python train.py --model="model that predicts height in the pile at each pixel" --dataset="dead-leaves pictures: piles of overlapping shapes" --train_examples=145000 --image_size=64 --crop_scale_min=1 --horizontal_flip=false --encoder_arch="vit" --encoder_norm="layernorm" --encoder_norm_position="res_post" --encoder_activation="gelu" --encoder_mlp_ratio=4 --encoder_head_dim=32 --encoder_fused_qkv=true --encoder_bias="none" --encoder_qk_norm=false --encoder_parallel_block=false --encoder_inner_norm=false --encoder_patch_size=[8, 8] --encoder_conv_stem=false --encoder_layers=8 --encoder_width=160 --encoder_positions="learned" --decoder_norm="groupnorm" --decoder_activation="mish" --decoder_weight_standardization=true --decoder_widths=[64, 128, 128, 128] --decoder_blocks_per_level=2 --decoder_block="basic" --decoder_dropout=0.05 --decoder_attention=false --decoder_upsampling="pixel_shuffle" --loss="mse" --targets="height in the pile" --init="xavier_uniform" --residual_init="none" --optimizer="soap" --beta2=0.99 --lr=0.0018 --beta1=0.95 --shampoo_beta=0.99 --eps=1e-08 --precondition_frequency=16 --max_precond_dim=1536 --one_sided=false --adamw_lr_other_params=0.00084 --l1_shrink=0.03 --ema_decay=0.999 --steps=8800 --batch_size=128 --epochs=7.8 --lr_schedule="cosine" --final_lr_fraction=0.05 --warmup_steps=440 --weight_decay=0.1 --adamw_weight_decay_other_params=0
Rows from block 5 of the decoder of a small model that predicts height in the pile at each pixel, named by matrix and row number. Rows with one number belong to one channel. Each number is 128 + 32 x the weight over its row's rms, rounded and kept within 0 to 255. All counts start at 0.
After each channel's rows are labels from the 100 images, of 14976, where the channel reaches its highest value: "strongest on" is what is common among them; "colour at peak" is the nearest of a few named colours to the mean colour under the peak. Only what is clearly more common there than usual is listed. The data: dead-leaves pictures: piles of overlapping shapes. In brackets: how many of the 100, against the usual share in percent.
# convs0: first 3x3 conv (decoder.decb.1.1.convs.0.weight, 128x128x3x3, standardized in use, each kernel summed), inputs 0-127
# convs1: second 3x3 conv (decoder.decb.1.1.convs.1.weight, 128x128x3x3, standardized in use, transposed, each kernel summed), outputs 0-127

convs0.101 [125 138 137 125  79  13 185 107 141 129 211 158 114 123 124 122 124 126 141 112 122 129 120 128 125  65 244 109 120 132 121 125  72 144 141 138 117 117  98 117 107 169 121 120 140 204 140 121 178 115 133  92 144 137 129 112 143 146 111 141 135 151 141 185 148 128 152 143 139 164 145  84 123  97 179 119 125 115 158  87 101 119 115 155 119 124 111 131 131 208 155 149 148 101  81 123 114 131 132 142  61 132 119 108 145 130 100 250 144 132 180 149 168 132 133 146 165 112 143 139 157 171 163 175 122  79 139 130]
convs1.101 [ 54 165 124 119 225 160  72 103 162 150  71 153 128 124 164 139 126 173  80 146  88 134 170 118 113 123  94 116 157 147 135 131 144 140 103 122 181 127 113 119 117 105  89 101 187  99 144  98 152 160 142  30 114 131 174 141 146 133 125 119  87 123 147 101 207 111 137 135 146 151 155 132 164 102 142 125  94 136 114 162 124  89 131  79 149  90 139 137  92 151 135  77 158 168 122  86 104 116 108 125 155 109 146 150 133 106 109 109 136 108  87 123 107  82  89 113 102 133 193 163 111 102  19 105 137 125 188 104]
strongest on: flower (86 vs 5.2); small pieces (66 vs 33.2)
colour at peak: white (26 vs 4.5)

convs0.85 [124 116 129 123 114 124 119 135 125 128 120 126 123 125 117 122 128 134 121 118 119 117 123 167 121 137 122 133 122 118 114 127 143 138 135 128 130 128 124 120 129 125 128 124 133 119 134 116 125 129 132 124 136 111 126 134 111 130 131 134 115 129 129 132 125 112 124 120 130 123 118 129 126 123 123 127 122 124 176 132 139 128 135 126 133 130 255 133 125 130 139 137 132 153 127 125 131 129 122 128 137 155 122 119 133 138 116 133 124 121 124 148 134 125 128 141 144 128 128 112 125 123 129 129 124 120 125 157]
convs1.85 [163 155  69 128 194 172 143 130  58 161 103 101 155 137 111 122 101 138  75 123 164 127 127 136 130 111  87  83 111 110  89 150  83 117  70  39  59 122 106  97  82 161 127 148 145 117 148 105 168 139 153 122 118 128 124 142  94 120 106 111 119 122 154 136 113  94 116 123 141 107 188 108 151 153 101 139 141 163 131 153 168 149 161 173 152 144   0 147 163 106 124 127 176  51 111  89 141 153 141 120 140 120 142 125 145 172 140  95 154 120 141 144 134 139 150 130 167 174 129 137 121  95 193  86 117  82 106 131]
strongest on: shaded (91 vs 50.3); small pieces (64 vs 33.2); grey (39 vs 14.4)
colour at peak: black (38 vs 13)

convs0.21 [126 101 117 127 134 116 121 128 138 147 128 127 132 152 106 115 146 137 142 158 118 144 120 137 123  34 113  45 125 146 124 131 174 152 169 159 119 123 134 130 138 129 144 107 131 123 149 105 132 124 108 127 136 126 151 138 133 116 125 134 122 127  78 132  86  92 123 127 122 142 120 129 125 122 124 102 135 118  95 123 136 140 153 161 176 127 114 137 133 105 147 153 136 139 124 138  50 132 127 126  65 129 135 139 101 125   0 136 127 133 132 111 135 129 125 105  87 126 133  97 131 133  88 119 103 143  88 117]
convs1.21 [152 167 140 137 146 147 136 151 131 118 126 124 118 110 129 133 103 109 114 162 125 110 141 150 134 161 132 211 123 114 101 117 123 128  73  64 133  97 118 108  99 122 170 165 100 167 128 132 123 146 142 133 115 121 114 124 124 147 120 131 120 140 152 125 141 103 176 124  81 137 135 133 131 155 118 180  92 134 137 144 142 142 132 128 104 133 136  74 147 123 112 145 103 130  80  68 137  79 122 136 145 113 161 112 120 207 255 127 126 134 131 127 131 135 151 128 117 129 137 135 117 112 120 149 109 122 143  99]
strongest on: gear (59 vs 4.9)
colour at peak: black (30 vs 13)

convs0.22 [181 132 145 130 120 124 122 173 132 155 195 133 164 119 126 127 142 158 132 110 140 125 123 132 113 141 118 116 104 126 116 151 128 113 111 145 128 121 149 141  93 174  86 116 113  53 134 137  86  99 181 190 130 130 159 147 160 123 117 135 137  89 137 179  96  94 127  81 104 114 116 255 138 165  40 126 118  97 109 142 111 144 163 150  90 127 121 116 111 106 113 107  79 141  95 116  90 141 115 119   0 128 109 151 140 109 121 153  97 133 151 147 131 149  91 126 155 160 152 140 144  98 131 117  87  91  74 131]
convs1.22 [115 182 127 124 123 129  87 113 107 117 136 110 125 126 106  95 110  99 115 174 126 177 141  90 116 107 117 157 127  64 112 114 157 122 110 132 129 144 152 138 165 117 147 119 106  95  80 161 149 146  90 152 143 111 116 119  98 118 106 137 145 130 120 128 123 175 171 200 133 115 117   0 154 180 122 124 134 149 121  75 158 155 131 129 136 137 129  82 146 116 151 144 118 105 114  89 182 130 122 113 172 110 153 137 146 191 136 140 174 172 134 114 117  95 191 119 114 156 126 118 109 147 163 146 124 145 152 145]
strongest on: large pieces (97 vs 33.4)
colour at peak: white (30 vs 4.5)

convs0.82 [126 115 129 129 117 122 125 134 128 126 114 133 123 130 123 125 128 136 122 121 116 112 126 165 119 138 128 133 115 119 115 133 155 138 138 131 128 129 130 121 134 130 131 125 130 123 133 112 127 124 126 126 132 115 130 133 108 126 127 133 120 129 126 126 121 112 120 124 132 125 121 137 122 131 124 126 123 122 169 131 140 119 128 133 135 131 255 139 126 128 141 140 131 141 124 132 135 129 122 128 133 149 122 120 133 133 119 126 127 125 126 151 132 126 131 138 138 126 126 113 128 120 119 127 119 121 123 155]
convs1.82 [ 73 113  89 114 171 163 120  95  65 126 135 130 132 105  97 147 100 129 120 146 161 121 150 159 116 161 110 172 145 174 138 129  86  79  49  36 102 104 106  65  80 130 109 130  81 136 110 108 144 127 148 105 149 148 133 164 100 111 145 106 102 170 147 146 126  82 125 136 140  90 156 123 149 124 134 165  74 186  96 135 163 135 153 180 120 101   0 163 173 138 116  98 156  75 121  87 116 130 147 109 116 110 151 126 130 131 148 102 156 137 135 129 157 122 130  73 105 148 122 136 136 127 160 169 139 129 186 120]
strongest on: shaded (88 vs 50.3); small pieces (61 vs 33.2); grey (40 vs 14.4)
colour at peak: black (34 vs 13)

convs0.113 [126  58 116 157 145 129 126 148 135 127 118 130 124 130 127 132 120 128 113 120 131 133 137 133 126 141 140 130 121 119 115 129  68 113 153 135 139 139 128  59 127 116 135 124 114   0 139 164 133 120 129 117 129 125 139 134 133 123 120 122 123 133 139 143 145 120 130 110 107 122 115 128 143 122 116 107 119 127 132 126 151 136 116 160 125 115 131 146 146 157 139 128 140 137  94 124  86 255 134 139  12 127  26 129 126 127 119 132 135 124 139 110 123 126 129 116 117 129 143 112 134  94 134 182 150 130 117 139]
convs1.113 [ 97 219 180  31  71 148 115 120 143 125 111 106 121 115 131 119 153 139 218 157 165 138 128 129  88 141 127 138 127 144 149 114  86 152  21 132 151 139 119 172 150 110 137 148 137 186 158  99 135 132 125 146 130 142  98 134 139 110 102 136 126 107 123 133 161 113 133 130 116 125 120 118 127 128 124 128 146  99 133 124 133  98 148 120 131 130 146 149 170 107 121 102 129 186 119 151 125   0 113 107 128 130 222 117 121 132 109 145 138 124 103 169 128 136 133 107 110 109 101 148 142 127 137  61 137 103 137 125]
strongest on: grey (50 vs 14.4)
colour at peak: grey (37 vs 17.6)

convs0.39 [144 106 116 121 142  79 141 132 138 121 156 170 127 117  65 122 140 120 130 123 141 139 141 128 177  78 114 146 119 152 110 117   0 205 133 118 111 127 167  91 107 121 111 190  96 139 169 230 131  75 133  80 151  96 120 133 137 115 110  90 123 111 139  98 151 119 118 111 111 125 127 133 123 155 153 105  94 119 104 111 137 165 234 102 144 102 126 143 145 119  84 132 126 120 146  94 122 128 108 111 139 122 116 153 116 127 127 152 135 126  94 116 100 119 145 155 126 114 142 124  89 156 121 130 118 115 105 126]
convs1.39 [119 157  98 132 112 140 119  97 104 138 140  88 132 100 125 111 129 144 119 130 189  77 131 114 159 164 153 107 139 113 136 146 255 108 105 198 154 108 139 117 175  72 157  86 135  50  92 102 105 135 119 143 117 109 132 129 124 146 120 107 137 162 107 152 134 121  95  85 111 133  74 125 129  65 105 150 132 148 135 111 123 168  72 104 146  79 125 143  95 132 152 175 153 175 150 147 158 138  92 160 141 144 152 107 136 117  92 109 114  80 101 116 142 173 137  38 173  59 112 120 161 138 137 129 131 170 168 116]
strongest on: shaded (93 vs 50.3); large pieces (83 vs 33.4)
colour at peak: black (44 vs 13)

convs0.15 [ 94 106 109 105 109 116 131 126  92 107 132 121 128  91 124 119 140 130 155 132 141 142 149 217 176 139 123 125 147 180 166 164  90  47  73 100 108 110 127   0 134  83 116 126  58   2 110 143 123 157 130 112 118 112 129 131 115 123 131 221 128 133 136 119 116 116 140 110 187 152 106 155 101 140 141 116 119 120 109 136 143  94 140 127 131 118 165 134 108 131 125 123 120 127 114 117 181 152 168 136 222 133 128 143 146 109 146 161 141 141 136 203 136 122 128 128 131 131 134 152 134 119 156 131 133 149 140 149]
convs1.15 [120 155 129 157 165 116  92 140 175 141 116 118 100 130 135 108  69 102 106 139 109  91 160 149  84 141 113 138 136 123  59 102 155 151 147 101 140  79 128  46 110  99 111 145 101 209 153 122 135 120 200 128 124 129  95 146 120 160 201 162 132 129 139 146 137 145 128 130  58 177 148 131 159 145 150 141 137 127 116 100 138 142 139 149 103 111 132 111 155 119 115 111 158  88 101  71  74  68  93 111 174  28 134  94  53 103  68 150 124 129 109 102 127 119 125 110 119 126 125 145 107 143 113 142 127 138 117   6]
strongest on: large pieces (98 vs 33.4)
colour at peak: pink (28 vs 8.5)

convs0.95 [126 105 119 123 115 125 123 130 125 130 120 125 123 125 120 120 127 129 120 122 122 117 124 163 121 137 126 129 121 118 117 129 157 135 130 133 130 130 123 124 128 125 124 121 141 119 131 117 123 126 133 123 132 114 128 132 109 129 128 140 116 124 124 123 119 113 117 120 125 118 122 139 122 126 122 121 118 120 171 130 141 122 128 132 134 129 255 137 123 128 138 136 131 145 121 127 136 127 121 127 133 151 123 123 127 132 110 128 122 125 124 154 133 128 129 138 140 129 125 109 128 120 119 121 118 120 129 157]
convs1.95 [142 179 168 114 153 173  96 145  74 143 126 110 165 159  95 142 114 140  85 127 123  93 115 187 137 109 103 125 164 175 126 114  67 120  63  66  74  78 100 110  69 145 140 102  73 110 128  81 174 107 128 140 153 153 132 129  65 128 112  95 142 116 150 143 115 132 157 134 117 150 110 106 124 129 162 119 128 178 118 130 105 139 159 132 153 131   0 129 154 152 122 110 124  70 107  43 100 128 169 117  68 113 172 165 164 129 138 167 156 143 107 102 130 113 105 125 109 135 154 145 139 138 153 171 131 127 118 140]
strongest on: shaded (90 vs 50.3); small pieces (61 vs 33.2); grey (41 vs 14.4)
colour at peak: black (36 vs 13)

convs0.109 [101 157 121 157 123 135 122 124 115 151  68  95 102 187 234  98 113 124  98 141 149 155 127 113 150 144  31 114 158 141 141 139 106 166 140 125 127  81 122 143 159 123 165  96 119 172 106 119 209 103 113  22 122 176 126 182 131 204 144  96 137 149 149 117 154 146 128 133 123 114 145  55 120 185 137 168 140 101 165 182  64 126 136 123 177 131 133 143 149  53 160 128 133 127 135 161 116 135 124 129 130 119 102 101 113 119 128  92 106 125 112 134  69 120 144 123 119 101 118 135 133 142 125 133 175 184 181 146]
convs1.109 [143 204 155  90 173 130 150 136 129 132 120 174 125  72 137 168 120 163 115 160 103 132 163 111 115 127 151 159 172 136 155  94 156 169 132 147 132 194 112 146  82 110 127 149 133 111 138 118 113 157 166 110 144 115  57  66 190  69 135 139  81 122 142 156 167 174 124  93 138 154 130 175 135  82 110 108 130 190 111 145 138 150 142 174 131  72 126 133 166 141  73 150 152 136 143  99 135 186 109 163 170 153 145 158 187 102 135 202 134 143 166 151 116  56 125 165 150 195 122 189 142 167 143 105 176 132 114 119]
strongest on: grey (39 vs 14.4); circle (29 vs 5.3); hexagon (26 vs 4.9)
colour at peak: white (27 vs 4.5)